config = dict(
    patch_size=[4, 4],
    conv_stem=False,
    optimizer='muon',
    muon_scale='original',
)
Rows from block 2, named by matrix and row number. Rows with one number belong to one neuron. Each number is 50 + 10 x the weight over its row's rms, rounded and kept within 0 to 99. All counts start at 0. After the name is the row's rms in percent of the matrix's.
# fc1: MLP up (model.blocks.2.mlp.fc1.weight, 512x128), inputs 0-63
# fc2: MLP down (model.blocks.2.mlp.fc2.weight, 128x512, transposed), outputs 0-63
fc1.35 107:56 50 36 32 55 54 54 46 71 51 38 30 52 56 35 52 39 53 43 59 41 34 49 44 56 73 46 58 41 49 65 53 49 51 55 48 53 51 46 59 28 51 34 65 58 59 58 64 33 43 46 54 66 37 58 59 42 53 54 55 51 63 47 57
fc1.37 128:41 59 53 37 54 63 52 28 25 66 70 56 41 36 24 46 58 52 38 40 36 61 46 49 56 37 52 46 47 53 44 54 48 48 58 56 52 37 45 40 53 58 48 46 48 59 51 43 47 54 40 41 56 61 53 45 56 45 56 59 52 57 49 60
fc1.38 115:46 30 44 55 47 63 45 47 63 50 55 55 48 45 48 50 58 43 48 54 37 48 61 48 34 30 51 46 62 34 32 40 42 40 53 65 40 42 47 46 53 47 50 55 37 68 48 24 51 47 65 52 55 50 51 41 64 57 53 64 57 58 66 55
fc1.39 102:43 49 62 47 48 52 41 60 43 52 58 32 43 39 50 57 41 47 41 57 62 49 62 55 56 41 53 66 40 56 50 34 47 49 34 56 56 35 50 47 35 48 31 61 41 54 46 57 58 47 44 47 55 77 74 60 35 51 45 39 37 70 64 67
fc1.40 063:66 46 57 53 33 54 64 35 52 52 78 49 32 57 29 56 41 45 65 58 50 52 39 56 53 55 57 41 54 54 64 64 52 52 50 27 50 39 50 45 35 56 48 43 75 50 31 54 48 60 59 54 69 77 51 51 41 48 49 31 60 81 55 37
fc1.41 075:50 59 51 61 61 34 60 60 47 29 51 60 56 55 50 49 61 51 51 52 26 68 41 42 37 65 49 34 34 48 43 50 41 54 44 41 71 32 56 54 45 54 44 41 62 57 34 43 60 49 47 53 62 44 52 44 52 67 43 57 45 43 35 54
fc1.42 087:48 42 53 59 61 51 60 35 38 30 57 49 43 29 53 46 52 54 42 44 49 38 57 49 37 55 59 38 54 43 45 38 46 56 70 61 52 53 58 36 45 45 61 42 48 51 44 48 59 61 64 48 34 56 43 26 43 58 76 51 42 64 40 41
fc1.44 108:43 56 59 53 60 57 56 44 50 72 46 56 39 51 55 50 50 54 44 43 53 61 43 58 52 53 56 59 24 48 52 54 49 46 48 52 41 41 63 31 54 47 52 67 38 46 42 49 45 48 58 37 55 51 35 36 51 30 25 62 25 66 56 61
fc1.45 073:46 46 55 40 41 41 66 54 52 46 47 56 52 46 34 46 40 66 35 30 58 44 43 54 49 57 55 50 45 46 44 66 61 46 39 45 38 60 46 62 46 59 56 32 57 70 43 79 55 61 44 37 54 49 56 63 36 46 38 47 41 33 41 54
fc1.46 090:40 56 46 51 34 51 38 31 54 52 57 48 52 47 43 47 42 49 60 54 42 41 71 49 54 39 68 44 45 52 41 22 57 48 52 63 56 56 52 48 54 38 46 48 46 23 44 49 48 56 54 45 71 60 46 59 59 33 52 50 24 52 52 52
fc1.47 087:38 40 46 57 84 41 66 49 49 56 62 37 55 49 45 64 35 58 44 62 62 37 48 53 62 51 51 58 44 46 45 53 68 68 45 39 49 67 40 45 39 55 57 58 59 40 54 58 39 43 65 61 43 50 41 51 55 42 54 56 45 52 51 60
fc2.35 095:50 57 57 37 55 49 64 62 59 51 68 26 51 40 57 53 39 51 46 59 49 38 37 49 49 42 42 48 42 38 43 40 76 37 63 62 63 33 55 56 55 63 58 45 53 57 62 46 49 40 54 50 36 37 56 51 53 67 55 54 43 35 57 53
fc2.37 148:41 53 42 47 46 48 52 56 57 50 48 43 54 53 63 55 44 50 55 90 66 61 56 50 47 29 58 55 60 52 47 45 35 51 54 45 41 59 40 46 37 59 54 57 49 57 52 56 43 35 44 56 50 35 12 46 52 52 52 45 56 59 51 46
fc2.38 099:39 30 56 55 53 44 38 41 39 58 55 67 45 53 61 44 68 26 77 57 56 41 50 40 47 48 50 44 57 50 51 55 39 53 62 61 37 51 32 33 49 61 55 43 54 53 48 45 41 60 38 54 55 53 34 54 46 41 57 50 54 43 42 44
fc2.39 108:62 37 61 61 64 60 46 48 56 51 41 45 74 55 45 55 55 59 60 46 44 37 56 29 49 49 33 52 66 39 55 60 51 52 56 48 64 64 42 60 56 54 49 46 60 42 61 44 66 66 49 56 56 39 51 52 51 47 65 62 38 54 33 43
fc2.40 063:52 51 44 44 51 57 37 42 56 46 48 48 61 41 68 32 45 67 51 32 40 61 44 53 46 51 46 23 57 54 43 69 36 35 37 44 63 48 59 44 57 58 38 52 38 52 48 55 48 49 58 51 50 45 48 48 45 50 60 59 38 50 77 40
fc2.41 088:38 48 39 45 39 54 27 44 66 46 45 44 55 59 64 49 32 57 41 58 67 37 59 40 57 47 39 62 40 52 48 55 52 48 53 66 45 71 49 50 43 44 46 47 55 58 60 36 50 48 61 25 35 46 58 70 49 62 65 42 47 43 51 49
fc2.42 090:29 56 18 53 64 56 46 48 55 45 50 38 48 56 58 65 40 69 55 58 57 49 64 52 53 56 52 48 60 65 44 26 38 25 28 64 51 46 39 63 50 42 52 54 52 61 55 43 54 55 46 49 53 60 40 61 59 40 55 54 50 65 63 60
fc2.44 100:38 42 48 65 47 69 53 38 51 51 50 76 64 46 50 60 62 51 68 55 54 36 44 64 46 50 52 47 40 31 48 65 53 42 59 54 50 41 47 61 71 41 53 63 55 55 30 45 57 64 30 52 29 58 39 58 34 69 29 50 53 67 59 50
fc2.45 081:62 71 44 56 61 57 59 67 54 48 53 44 36 41 66 59 40 34 56 62 47 46 61 65 55 52 54 45 48 51 43 42 35 52 60 42 67 38 56 47 43 40 35 51 56 54 67 22 55 44 63 73 44 45 47 48 50 52 59 47 47 32 75 43
fc2.46 097:55 47 61 41 62 53 63 45 54 66 50 43 45 56 53 58 59 46 43 47 58 62 46 37 50 48 30 50 76 60 46 63 42 56 54 35 48 42 46 48 50 52 54 61 28 76 58 70 59 60 55 50 33 47 71 52 50 39 38 46 56 40 55 34
fc2.47 090:64 67 57 42 51 52 32 58 59 54 41 45 42 41 51 43 57 51 42 50 56 68 46 20 48 49 43 32 58 65 57 47 37 38 57 68 36 46 57 56 60 30 47 32 43 69 45 50 58 47 29 54 56 45 53 54 41 47 39 46 54 68 51 56